config.yaml
model: "masked image model"
dataset: "simulated stained blood smears"
train_examples: 97500
image_size: 48
crop_scale_min: 0.8
horizontal_flip: true
translate: 0.12
method: "mae"
mask_ratio: 0.5
loss: "mse"
encoder_arch: "vit"
encoder_norm: "rmsnorm"
encoder_norm_position: "pre"
encoder_activation: "gelu"
encoder_head_dim: 32
encoder_fused_qkv: false
encoder_bias: "qkv"
encoder_qk_norm: true
encoder_layer_scale_init: 1.0
encoder_parallel_block: false
encoder_moe: "top_k"
encoder_num_experts: 16
encoder_moe_every: 1
encoder_expert_mlp_ratio: 0.5
encoder_experts_per_token: 2
encoder_shared_expert: false
encoder_patch_size: [6, 6]
encoder_layers: 6
encoder_width: 128
encoder_positions: "learned"
decoder_width: 128
norm_pix_loss: false
decoder_layers: 6
residual_init: "none"
optimizer: "soap"
beta2: 0.95
lr: 0.0025
beta1: 0.95
shampoo_beta: 0.95
eps: 1e-08
precondition_frequency: 10
max_precond_dim: 1024
one_sided: false
adamw_lr_other_params: 0.0013
gradient_centralization: true
steps: 6100
batch_size: 48
epochs: 3.0
lr_schedule: "cosine"
final_lr_fraction: 0.05
warmup_steps: 180
weight_decay: 0.1
adamw_weight_decay_other_params: 0.05
Rows from block 3 of the encoder of a small masked image model, named by matrix and row number. Rows with one number within an expert belong to one neuron, the router's apart. Each number is 500 + 50 x the weight over its row's rms, rounded and kept within 0 to 999. All counts start at 0. Numbers have three digits each.
Before each expert's rows are labels from the 100 images, of 14976, where the router gives the expert most weight on average: "strongest on" is what is common among them. Only what is clearly more common there than usual is listed. The data: simulated stained blood smears.
# router: router (encoder.blocks.3.mlp.router.weight, 16x128, trained with AdamW), inputs 0-127
# up: expert up (encoder.blocks.3.mlp.up, 16x64x128), inputs 0-127
# down: expert down (encoder.blocks.3.mlp.down, 16x128x64, transposed), outputs 0-127

# expert 13
strongest on: crescents; no large cell
router.13:490613569546559527548532515568557455590456559458450538473477482487551450478531534520447594520476520493399448401467431470459474538538448502429494454536554563550486460426549456499585519402498469530436407451503519548528478454563418415587550539480517504476478529529479534491500638422562460537440499438476569597513555477469547566472528509450512531554480575454479538516478499518520520584579
up.0:473469498447435505471515437470455526427481477497511534527505483531500491544533445476576577395484490595586489557532550517539389438573528463517477410526475520500487480482508460619383511594518604346456526511583528518531464521525465508493588457486455526515566452571482442502574472473432590512487484516554574489534452462474582478486486483467411528466433448429427550537487498457582500532468
down.0:556556527571462520522480420476550461660495542470440436458503451463508561494480398534404538465535502410466494521520535506492510384530459564554629510459493519462556468539379468508470433473535587543501499487423499502500529411556472507488526553477508459470495632508467447442554451594565461489470377525602522472440502534532516471456560527511541503554516512457526498519582486472519547521507
up.1:372496540543434420484451521509468573510481423503440498533483459519434497593558531526527483535515452525502563543434484518573531500531485487601580488455488603575488511560516480532519495546431507490487491512452425449507450510513615527504536465475597380539417436489571532423531499497479568461549565530485494468463542512467361593447565480590566504525504543452476454472464487455570495446406
down.1:473523447556477570628473469499477453488494435473601493508561554500525448458462523470520520587501513515486548461516591506488604553452463579483395596506525527476503526546528448470531607495473537498500579442471557490484533526536437504528467453529484473541493517535456542516508595458459478442441467498449493562593469501492430590437493527486515486523481539584426520597425395457632560391463
up.2:549510541460487433431499555572496436501478546509462490504476457495456482432527496536411561481485558535425419491549564606553452491446471470425573473550517545526560587500503439486487612463548516495385400462413460504513491535533438451462529513497456436535477485523487511433545485497474537485347533391522532562599494415399492452531490557454494505506527442525523507538475517538625460542546
down.2:545609590517544601483552566519519552549505471527493417528452462470528549495445403469520525426539503512466549539411533448507511530415590495518530539512505473528467448461509477545531371489573504404522475493612564537573426462513478580569411505551572513482538486475497528522584539520528534548509508549475406466506602525526527575485500492452493508548540531463459478435536449545431627570539
up.3:432449454466461422540520515465412515541447579486570483544526508500489564556447551449535427537579560492524547597485443429447534551618564401426479595599583499481515448496504433448497495586494517526550488476566555502539539499508463504560542529473464514461465487483483530592431544558433435468546451430555478488578408470450502501466526420451499500449433441515464545491444427476417437524523
down.3:414575520447485457526456476454445529499455456578517578461445633429533521444483596550491549551499490511497437480504501406390505510434488539454491417471526503488557441596521430497423501490494452570422505472499589491554510518514394522429556516526431426443467472453542532520380531442566508514539505460469468522524516502384509480459499556455540526509518533547491512592505523572476446617463
up.4:546546478493507522521350448434546467511532533567569449479574479560441451489536559490409466607569476507478499465490586575507578549542481569500484450482477477593599494482494491485464536583550580511462487555535625520539551405515449557537534505429456506541459468418521469508559459456506474439454412502465558558455517544479562503456464564555505513378487525420507550532444460421500509505505
down.4:531513467509540492441412499428490455494566591499432524519422543590612566566491493480550484572585491472483507520503507468537465462425528463513438458518483470550479517508465522543451544453479413391455492435418407383527505497406563426527542441492499575509450513553486485512458568505560410562534425505464510486440370433543503445524527508513452458514366453487457500523563540538489499485550

# expert 0
strongest on: spiky cells; crowded; no large cell
router.0:410419501480445427438592490488384519510482491377438594506492528523502504529461513409558476578418540470471466500499518473397526534490578519513512425532484551533506455554474567544495501482451596560608536480492584506413554533436502482469462399487458499458476417490535477561562545474534532506497423483505481567519539492525515514515540433432534379475517483488456536573510454499440486510364
up.0:493518566420478478519549542432532527432346488483515581558577467494593530496476537496565465518616503530477488554528485568444433530533471378541594567551564505489540557423540545546515495504378579571561487549576513443489530479486554516560573540466534461501524559491488494514521475591471508437510442518515494470535456570520494455508527420591596422444503452465475513494423466542496478496437
down.0:547532451519511385579446469545489514474561404486541538593556471531466484508539508513421471480418500553489453455490581548508498531532465503529492499519488509485452564508496512548359514482467496473617489513547480483398466517438543551572494511495483458526455521606545364472492429517465444428463469518549620457464482547565412475421497515495541458501497549603462428437502591511583566540529
up.1:475373462518485484509462556550533456563496463447436469506429550496433473521523596634555520439486531477500411473502487525510496525588524517509543504509513480549456510487452469533424527530504480506525575379327541489594427449530466458473503519499547555476482506504522426503497433584491457516396452638425517451567540507499545507462405420544531520483520517526577577473466551481526476493533
down.1:512508436524467504528492542444497424496446574543636475479526461602494600470515435461552546479551511489399474507447446514587644547442507408495626498451535537470526459655490503525476473538532463452451480479482480461515535545576432562440569582525434526533437411531447490499536447511454437489529483468477509594474479506506525462488542539549444507498477461499473593520459548558495432519476
up.2:411472432484536442531373514510539533544580514482455462399497426468439548502547449462566455544370553509462484438461463472483464482506583574520597565463449505489494520545518540543521511528477495491487485503468533567524479351458428604511471421374541579510454466521518555503471540515418474503426527458502472523480558411527560556539513481495511532468475471608536580498537542575479451517482
down.2:582473558429470450495527538554496554493515447362474561461516518418567425516494532486504540480534408438531510467433412448489477460531510485471445522421520550466500464534541481461519465515398514568462483510499439541519464512450549499511544479589528415511519524448516490574492431447487574443570488421451526464584511492450564571382521388424514494606533613462536500526409449478514538561523
up.3:451628524539533480514459474542488507525420623424575501520491493567545485434527457476481492523496474529559428452629482530477472541535472537542581522543612306521499481507563515535487518459561518502538497448455549551462482573539537469537544468487563532495426505518455427535528522588582547446497479543491478478488557516520476510524528428522519376505458513527416540450463439529507534511379
down.3:408581518452553484452492539546519572490393367443460565411547518481448552505481427534495469496489431506471478448531604511505509634499458563457470431504573576531468516552468436596526484500514506526522390560519471457556576470545471535489537532506484508483485486601429487521439562477472486574504407496468594484494456566488552507546564563443570576488508529466465476522486549470568579465539
up.4:467395537583500443521521514489437499484459492520523511412466470512479469583469457460581550535527546502461466486474427550502573457463435608523536561530455539499585472590493507480537479597595632476497515533433453556446512493437515542466509516470513403465566487461454511515506555473498633430566508434451436437474542519539386495522538533568494481372541582470546504507516475528452485494417
down.4:494515418489539540450575508385574579540526572389520476562467450543471482516464569440574462499425552543454531486524516527475541492580517558634521573545573554519546510416373525462542487534552516488495513591446517519541614454431489491437544444512562500457475545511589442499459553518449495537520426452546484465517540544495488536427393524449541451473471535495532555536523567574498527503469

# expert 7
strongest on: crowded; two lobes with orange grains; spiky cells
router.7:471538497523497527554401480558536502421452416523527525398544509494512574483446502499425400555510548522451491572623576470493404510596444490476487555419548439432515584522485519573488470504437502441544549462579492536515543508495602592433449514476486537532494473507484409478468483469472492522470537491541512457560578574524553422438432573552495559484490460511570454532436555552573526474588
up.0:462450476439528535469413547554475439467513519429573512499454424435536397513501557541504478466554434498525404485464547452555582589527499523447510483608527507513530561603491522522432539411576428518458593514468366480520390530492500509571440483468523458436483430473595466480481449482420449514507533467527522501494541495502467556625496495569533554547470527466600513529526466484550452438506
down.0:486520423463535511446528508515430564457429539535511584498587511467533435452516509477469490469595515378528448473539539523557498464518580458536453516553438568495552436598433420493508605530584388594422464447478442503501489549533423513563512506477430499495532470485494456465496495545550512490453472507492522469417444467506437618581552585528539519580418509446495389464524474546466455502539
up.1:553465514479574503452405434531545467546414572420477531497518449506517479536397490516396455537513516498523489549402507454424541569456536504457528488466521419555567544570482475493450437492519533429605515470479430564507504582516480458568440491454495506501629460492409528570570578447553507475462553548456453477522567601491472501502545519463473504429443374438545491545491584480484561528493
down.1:502535580497547496478538474412509513554441508461476511460521389479535470514555462550463534491492428489507539605528540538413508417515558471486438491467496596476592575487514416486556427422527435447569461404425477467534503477531512540571526483473593505466522525456511568501546498534558578510502491460577551583497534504604496506620538574557579434565534423392483520400533484517475505491500
up.2:473514469485469608582418497445583461481393575538504581472503457617593548496462522488424600411450562421454483487607528446484488515481447452531500573560529497432497492499428517445545503477422501409574480571429492520488476507485507566491466533501520563447478461411463518487502410457588498517526513488450525451475549480529538463556557541486603598495458543475477526460469536472466458426557
down.2:488469485588508548561436470436526395578418475455528464536478502454515488498581504422555438475529453515488504480491511497434494493432501405530420476567498449476475556543588454526390558444509438531507462432454485523466427478517595422530487465432544542551476374507511434469565423517586584572497501478484470563521506502558497496497525550450389538517500443453525512551406476499570510436605
up.3:486571611467568497531415597546507456478366523539464516479553475536493430543504484556459461599517493489508511555527515491416522505569522448403537554553520487511497509532526560476483453458505458444451466368603496524495444477460474578518369518562455411491524546512547518490441542475381551437504492570432503497554502542537522420467504499520547480404520529529442450598547539495531431520532
down.3:451549436426515499497405496430429535502458528497521508429458402506577561528490466517500559431505508531507493589520521548539511520464547557524482579533432468483488534604436446606488559467539431485542496594520580399528451499432478492539495466456512448504593604433428500556482526487399414518493496454440554401441499564484442533521427471457402455528475443442539472574503450480457548511497
up.4:534597525492569594555417496515603414526464509551511469492471505506454468547496410544474500505408508504540496523558564498512482478489407538489443525489493490493542522440556544539421546466530485559491423469525569577545524498539499560430537595512484502502547351535541551491471550454616562471391489548521488520475363456401490506465396542433464485496520517565491521491555445457563438478489
down.4:501397527532452450491487504482492508454550542519483515467497516447467463536577507449516578586528523544485466396436473559502475499528542568538456458393470574527486478471480486509429536519417554527538527494450543485569465462428510502491409462505614483509521529477536596463417529600516496491474407460413534549404450446461553483479447513479541544505481477445561531412390372532417496390540

# expert 11
strongest on: crescents; crowded; no large cell
router.11:447452513477580577480490546541488562460508433609495498509548498446539424427412533454500544561508464478574552494471461461460437436585612475396499475531482477450545402473536476492443512573490496548439537512506471495409462572372436570517562463520523407508588536450472458511533431460460486496592543588469572438445503549525524529516506582484440488514463522435525462507555463452443504501577
up.0:548500477467493490506519516404477488404524574452512432489482543473485530518525530555417516445565567416519511576570602534458505390499427516502437403480511488561591523520580549582518461521455533508453503394479584426468570529563549541470528451465637606515495514499451512554481500553507548460391477474472475471501527534555464491496531501428530497582545482513516545385434454525486477585482
down.0:592493432479413550454508449438456464455436461430531443458448539527491514492561400439488418554439507475517523449495552588490512458515539416432459523505498445450570533502482483565504470511571557536524572441510477516472529398524421566434532535614541561486502426537451557433521545509592470471525493531466632523462476483551470553455523463521548456530443484409535578448485532532638490505518
up.1:532579462519537450506553477526571514494589485519429495525553511574470521522524431484404531544504447576531540527493526496484497480478540543539546454521602458453602419528575513434485501539527416455599436523518500432411554489504546538528494493457591531473510544450505499474498544401531601560567468538548518516443574515466563544405444579526479464447436377519391444444459557463437531543488
down.1:480505441568455605512550476555471535488495425525457425466542532479409493584533577520516496401560471479553407487426479442499477572504491573404417480472527512492458524531553474512539503539452567573496473494503570527544531514460497465472543485480506412591481508541518523386433445559425420417422474486483497410470499400434520478470453459519606554465513581565525576501493543527537513529598
up.2:547491513411510622443452435474346507483453466516455568466495523490474379439500487517450527483440493430480510455577489523524534459528493435598500441524471423437440501470571507537502505570449470521495520542623579446461503441437416539549558500522386454471492579469477467582496491454491455549516481541515471467513612556531474509515420490486463527499483584473461514575533579509473477598540
down.2:426518561467559568466518448463542504486584556474453611632476555504539516453511483487505417465555549477526472458384497431512479511500487549487530497444515526570508618446570579450438528516500433446444486528507393510567454511522532330503502504560508574589469501533464498506462556472493558510582545460467534465485520525560373523532471477566501503575545479539535456449473451579512462518510
up.3:546472529515523405583495513477512490439461528457523468503485515539566514505491451425421524548533515445560483432554540477577578578409493507479531511621477516481511432504488447568474502581566461471492452536609487423508493522465517451484459508464389459450473526496474550518461500458484534559548547485472451464430546504438519538639524520495610392556511597442505438645539486426449502490461
down.3:463418534481491615511452434476525488482496489559557578483560572559596370508509563527481424512558533477509458469584563447497420423472539414537559509545427472536474500536474484499482485485517534501394443488504407545489515484469534520475513443486470447468500482477432378434526516551517598543568494442529432503490471488508368429569510552470594559527538521628460556518553503501516494480490
up.4:515449420476441483546534471529520496489431424496513490422464483493556544493545429458572544463490570463454550595487468428502522455469495601451458556515533499481543520448444520523497574505581587489430441431478496565455500461510416563478503497454297556498477432483517536485443382570454563516511551505439556529491475511418530516522563534426516511544546562526473439534501479574543426406505
down.4:506493472548557513464462477502520491480573614472603497536529461534467558494446485490487516379540509448440518446530474479525515473447556455431525491478497525418469553473511538567479420624471462577469556503497501585464528513545413575385514532480501456589575551468539499600495438447542432500527494548505405508441510530585544466477511451452450601571546506541460579621553568502489444472504

# expert 2
strongest on: no large cell; discs
router.2:528499413515526450512529434590492512497501438460468532563507588448601539497447460412555532589479424455452517561409549483476513569548537534516441462529500529554515528489452477478445422442489575557446439585464543483558470453514409544534452458557471483447521553496610476426554530394548441465471406539502445545450522453457497595501554568422454414539440483468498430505541469478541487511446
up.0:527529455512537476594449568545428540487513433519544500421516525557509529452465456456566623487563474457554454648450456560495450471472476490526528573511608524329510442476484547484480492464352557586545543458506453561506435497404495511520499412521453471455604486465583487481550483468509457482527470597468539504478529481515552543454487499524570514469428445507478530480504513522457471496460
down.0:515483468568593503428488488563555509436544486505530437568518450468466504422526472550534444475545527475561561488434521404572462505557501513407447539456429527416507481503484606506535489542528549509522479444482551387473459519462419457503366444529475518452466416468593499554455533486491468464500505457527518549476590488541569503536612537477518490505525490603538479430470570414530398504612
up.1:455563495493536500513527555456500451469458483541455448512479550580503469532459422502469583476477517346484505608470573412507561547517465555475455529509508557493533511547450434499447555545524533416535543524526530549650444452561494555481442533531509480506506475501493422463475605475561592541531479546455515416506500466519375465463464594466498546512500436484467576484450390532539498380476
down.1:499460596580482462490495500506486557531573517436570514548543456568553487457476437475523570470500498506573473371449390569449408553499601587496465506518437445551510447479467525530533478360533588568511463491523487550463530503445546414452604474446469447424472574427563463505424489477503560498522506407456449486465521470474528424553520469467500462545530581452484507513520466485458513411456
up.2:508466519520481570633448475401577489520469464592533442481543532566592606515432467456516537464412499438536540562451511454435502499461599527513525495540417494451486520467497436435509487544529524390607509519519592557493452546509492505529556501581417550512497509432514506504522538492484539526501500497462440483511539474533396476459423574474535513518517525405560377508448438378523518481488
down.2:459477561607476510549526491492496548475575491540582514475487512505593541581533501395460530509394493447551464446520520504439568542543465602447598514505532475464518471466548513509442466445472562570519610565502450448571404506550506496505469502393498509427496490505509449505489458499495521453537458526496576468405592554404566498462502565427388578492466467509438482533410577514505469562468
up.3:572517485620433448539512503519465483569454460453414592407496574478545541508504516471572486494424510527517453479419468395501538397491514473505548518519483473535503529444450489443564450399570584465572457378539480493521528486491428498562547517482458490523517478476475423470513438547532462550566531364553503568515410479581581482515534523543448524479570527569517539494606521523487423492516
down.3:485520527423520502563424529549479539477550448544504571497508407419477531532619540448474564511557481573528510402541529577560528535537500474400453365523551525467493459511579547412482555588531478484494524561506409508498463555434459501505382546424556514480487503553446541460530470490544485491505515513484501542490582591485386529539565520446504421506506555446517435473546472540560566589531
up.4:446500451532481469463459584478453548537527548508448515450558515593477557571445614475454525473520503485558466553546556443523569375474554477474492487567441453463485460517555458372606605502484457519430427517527486509545502486408533464525472500525565541451469390505538541527433469399526432525578517476541504381556499429492459522602495468528501472546452546607519499466447498514462481510499
down.4:527548535443556457479451479529476517543415444503493630463468506539550532484437514535570453510570524415574548517546479480406602523474487548513481505477531603452537476507457473400437459616448498390506593552500522422561564547398519476495455558521496514489423527379516446482518421529437488496619541552507493438524485494532490500502550489525485449563496580502579497499464462538561508432532

# expert 14
strongest on: crowded; no large cell; discs; small cells: target cells
router.14:449574438503546495525518526499502459517540627391461549486459487445560447521508512585479453511405466438482452465484521440499520525533509552477487563467533513487517476474499541443558495420459515421446445423502441439535532467530495365600549486554426546416553510477443494525565521466428457485506470512430550439638543451459553507469569463481408435457463481468415545461472390522448535487555
up.0:487568501572537569598563542500570418535496457491509557438483454550515472516487555531331495549535549469499496473447611491452553460535660475533471502499391500493468513467468516489445473549545551601483504570577518459572493495394511589438465512540500437492422556461496495490509483501518530509554503486414521455465549420427424510482525514474555479535554526499556502461480480370487448463503
down.0:584522496544536484616486490374449461505472520499487442553535528436480522525437502414551544566481474532506453429524496457461460506508468431521540511501638536543452479580470515494500433510486473430549616470407505395497469430622514516485533499522586528515545493589498504489550549556567454451454463490509433566529488456488476394504402471471399497521484446547422472485489434459498587518556
up.1:551419526460563506456517582492476499413526509512537525437507461479463442421549554491467446475492479582497479445572576480470530459489491453470580407454438532420447608540470552527603437433387582611529483531496561513474449460516394494468528469509585444473504504452451484486500553525466514548478535525574446510450579570502607476540613438514480545504618554463480531539533490475485488492494
down.1:611474518562568590434547440428491524523594460456456537512517429427524551497547442521525599479541526512472389484431511480578491539498492463434510506454436505468603548458443506469432490548576470522516454488420533447540496555470507448432480484492519448473497567428470433566426457540481569395527495515492546573563529459547514460542518584519492516511479430497504522387410557530389482454546
up.2:484498519464479536466507438476527535531435542526537548389523484466424525516432539522505414499516510489491522532523567493514499526556471541433561477456535599456445540494562450534496477518460541550521548429538443394541527482503411518437511582575359422556427463509512520460466508495472425553523506515502443487540506497385579500528470437576491450519615500444434431563547506560569505663529
down.2:506481375500465491501427470494511467432570474476521469524552474415436516400593530630594447514467487465593560527453507451463469508493583542477544511544507464429525510491511468464570519374603496463463477465428489511540453561487481479501415452495472559553504417502476567511410566457489401467464543522510527537509460520406527576459423545483438489491483461523519549500583500433408466552440
up.3:465508513460433499507520459433458598468565506516439501500475539491397570528537542458557538489561467505494566505559573535399459493512573500488528503508516494575574575455521482417459556548468556533532552484432561533351468458404393534445502444483477484448495530434475587482571508540504535499465549478481539493609604504479557510495476465408522507492434561415571426565517557484558477506583
down.3:524478545527368545494481479551556446515473407527476439477446542530440516472537556404485522437509500556507457534502473542419561522516422544474449523502552444444625548437482453490506458509390469531481524480556475464585498444517500549523519431531563458430553483470487486471542387487551527410462477442474463492653450455483408523437401477533423440454449486536475531481427563554502480454467
up.4:459566494551496536426462425376566519456436504564479495539486537491496555504470400520503463442527572437514553558416509533537458561399474479537553477544472491513565517490511509562471487490477594577521496525565451649518530473499504457486549447508483558565514500434553465426458519531457473469494547494403549522442518521516409516519561576491420556569392492511473504473457450646508495406545
down.4:542480492568433480528536422485542453552492477516494558491480590508466503527512447455529507391595546467493460489484484502507454578515571438490437471524496478435481546538480438518627608496476598492449543517466489609572509500579513465439584481555480553571447488445546495440560528544471480533534568589455561500571442531506414482423480618547561592556462486425527470445448461482546505475432

# expert 15
strongest on: spiky cells; crowded; no large cell
router.15:449364511440428478425422464545504500420421462442589473572524520543553383529463482501479452478473475479477532451478425511615559446451541538573543442506478433607532515614493553522564481455478496572520486483526571462548554492587442528447481456522433521443534397468511507482465527519443507524495533446460463463529419535528558526422429430481529528457486502537453585524434516474459575496491
up.0:628440461458494549533434502517444566442578450496483457450486509579485551493460508526460568532622466431472535503612401474423622465522432521555465393587523475521418447557563542493539497554409477534474474491465528518454510436513535473456567434469508509506484439462470517565539458540468465561575469517520430535480505487461541463537542502573446470451471464538561598568455550450514486566452
down.0:486420454448372462419470455529425557523543555577487493505495465554540596514470552479589489577447512495453563510546495531397520433503545507497513403448484505581535470471416403606494449546502520456469497498537500609507543404458452588492462415529506534434460580470463425530537521570459407529525474497587511506588435539529477526425516501528474477453483499476519531536501536479478389526497
up.1:426524521500412532505454401463561464400478572491516515405454418524405499512528478592487506418449560422523449537524510459516543551561567529513527519509533481513496582568463540501599535505508473447521489516512429490536455487466535597456449441506499434423429431459390501510468465576499505511397518496482559538496462476509499513530466452525583533523507439453545481550664474599566433507477
down.1:555434561544461490585454426428488461523463533511512513426538497527475442533524556564433434442585560427504480578456535489458513546489535559421513446508511546440491491544395403525562583521573511509426475465526505547391425523509391554523494489495404520464497549496469453527445507552500449555534483580438621529490399441541412495503602489504506556515448508513494543449499566534513422484537
up.2:511491470528538462471411458537488505494553493480427495513422492470478494440546586618535496496430510517457518402514552436467523527445528578430489448384456490585470585539603496509489608488520441437596464407429521564468593510517474506531453477469516600547565488539498481480530430450432432531551549463530496562509473603509434596460545407537493504564559489536486529464542532522563521522505
down.2:516457469525654451540503592410512593531465489530503453444549529584556644640507517502587517551545492495493454501502476535438446444612544488512506478558460531511470447479441487487445505479539487535445509509442513440533465534388474452500540494453528502497489489505495510497529452448546552564408486542595488418467466441529551492600539506472521478432506515512623547559508550514434458431475
up.3:466457480499466433566496500513549572515422531556502508501473459563447521476538520433559435596490473576485563456495444563535534400439484599491536465480417445508467585516410443502536540454482545465490421445497487475511529462553526486427514499463514507446537424467465446567488526564445477503510531519471549526528425562526558456459577428599498537385549442603453531658530563512504500418473
down.3:497551460412499475435470538453487468373507557487431499493546430483495473566486538514431455569535421411478477498572519556529436614452508486628477576545486575459445511514511535502546481467480493463546481484465532441424464431405444530617510490478559520469514501500447488546512611566542556476447545452450524448504473531548567561484590534513474463481503496487572488476556387492373443527504
up.4:458549429451500466429477554412525529457465544445479533530531442476417415498500460577458527467576454550586473508523556522561472475433532431519551523443474464491520548486441453484501485519473521611527397515451476544416549486479541518491487501448449410620488432455482508531571471391467586429530448471476540528513568570460533537551517408530497504421557490460478501514370456472606490577515
down.4:567520564490592514532444540475496494474458472550444501559452536494460460545480495487507480443525475457429466492478520502622480509527491334525510475383467623488495510480505607468448553426508386527573606546524462489438508603399484447493489537522547523471571531435409544445560474514577477461511516551496488528451495522502464508492492508486577501606510543535485510484481485638513529478580

# expert 12
strongest on: no large cell; spiky cells
router.12:542468481543485516504533458506480478499455408545525543491464578508439552549614513507465558473550463427417516423480537565504613527521467530556475463559369472584499512433568480562513516573505540425387492440429617563458423483535545501444455574485472494467520503563491440474538526517499558544544520566530429479394429521446430573523507553493576529505552530504547496439545541590458520517525
up.0:438499432475434465471483590534548378480493520501482630514505409540491502455518482442536487447433511492437512471533549565488576498529502490562464457540552545556415494539515555383508502530519504461485544576467541501505432449415470527475453497502447524504458494528405538414368487443543566534494458435482646523529460633520472610570512507466549424523462513515473510546528528528564508483509
down.0:536449515492520467558493463434554535392555452489480472461491515497476470579500501685433495530518489472448489590468472432524527504573576533557506554464528526515473468485347578571491453528482594496489478477545606494454509522469530471468479528458420511454540521487520540569579471469524512535439534460362457478429551482497501418529529589523545498427555547394585478446472448506472488520509
up.1:501491413470521522507497513443502498481546414462477495521539547574459546624491512497470549533577536526564482536487543446500502495544614474555513555536516397536547460459514429446427573489533467499369508562514485452522544385384579517529472524508530427542445407474517465468503470486430519521500469486499467470527502487489582524595578540379522480434393565579518496450533439514551432463439
down.1:519422486526553423597549376556488457528524507521437450439555463507537455471414481498573583436482469516521498478544558550493429557505586539597535462507489575458497478469551597514503483508446570525462608556568551457438478499510549510481509429494545416448550529483563482486606498482500521489517500555509568519467547497572421505550572508353461534526467468487413482543453508422499497393485
up.2:491558560432524525480546527367460543490452473610518483508568516468363425512547533500457499493558495428593533468565504601527564457503433565479475529410443432612506463449419499515527463532486437494516411479573501432508442455485476586441494482578477395494552471435520569509398503463517471545523562546499553523454537530508485481455473533599435550486528488518529530521548463423468545487508
down.2:501425552448516386494467561400535515445462480567524489539516416434460468604609600543568587519539453529521551552576444584429463411522502560445475462506496495529538463420442443468497518574501578522557499371404504407534503458480478563431550480551519568458522488567454539548427486479521477498476539465529426510494515518518501466569403486506512520441578496512508528536451498487486529561513
up.3:483510527525542441538415580462520450469535382566469411416531527557486464538562521538552473491529501424470496449493473499474525485572401539541463479564506589427465461574402516532456524437468494474531493462493555464493539504553484608445463579476511557410514439566448568496505463411530527508431526392516519570519528495581573522529407578444544514524547521556421533470509487545565455455410
down.3:465503482576524458475513509554454467562580429484457531564513425404473572522411529470531434586538540522487510470502466467489480476423458485480475432508489439428490562595496534527419534490583484450524531482482488525379471509515508491494571503487471485485473512441511444395581499527450625590535458582622549509417429442510539440549633515562505556493468580533448497493473486520459427479540
up.4:458582473487506470491523592501507446484487563520434557485565520510445485546453626426507467501397592460526443518487455566523445492545408587479509528497463482428549605393479415500498463406501553545450491535524492619492524441368547555566477557550448431486490508528401514472471535507585467584439452509541456436496485523501448599529473477572548470465528501502534518475496535503529444499534
down.4:459557510496426578582460526530495504475477453514586570471431535497462533424520477539505558520557462468460512619406484473529587473498510449460497435555549502581458522507447509492637502591523518532440525548470562452601441496545453472479457535426452541560513519523507468530493436459460496545541474565529480536473493472584527476515544429439471453577561407515441527509508438568528413338486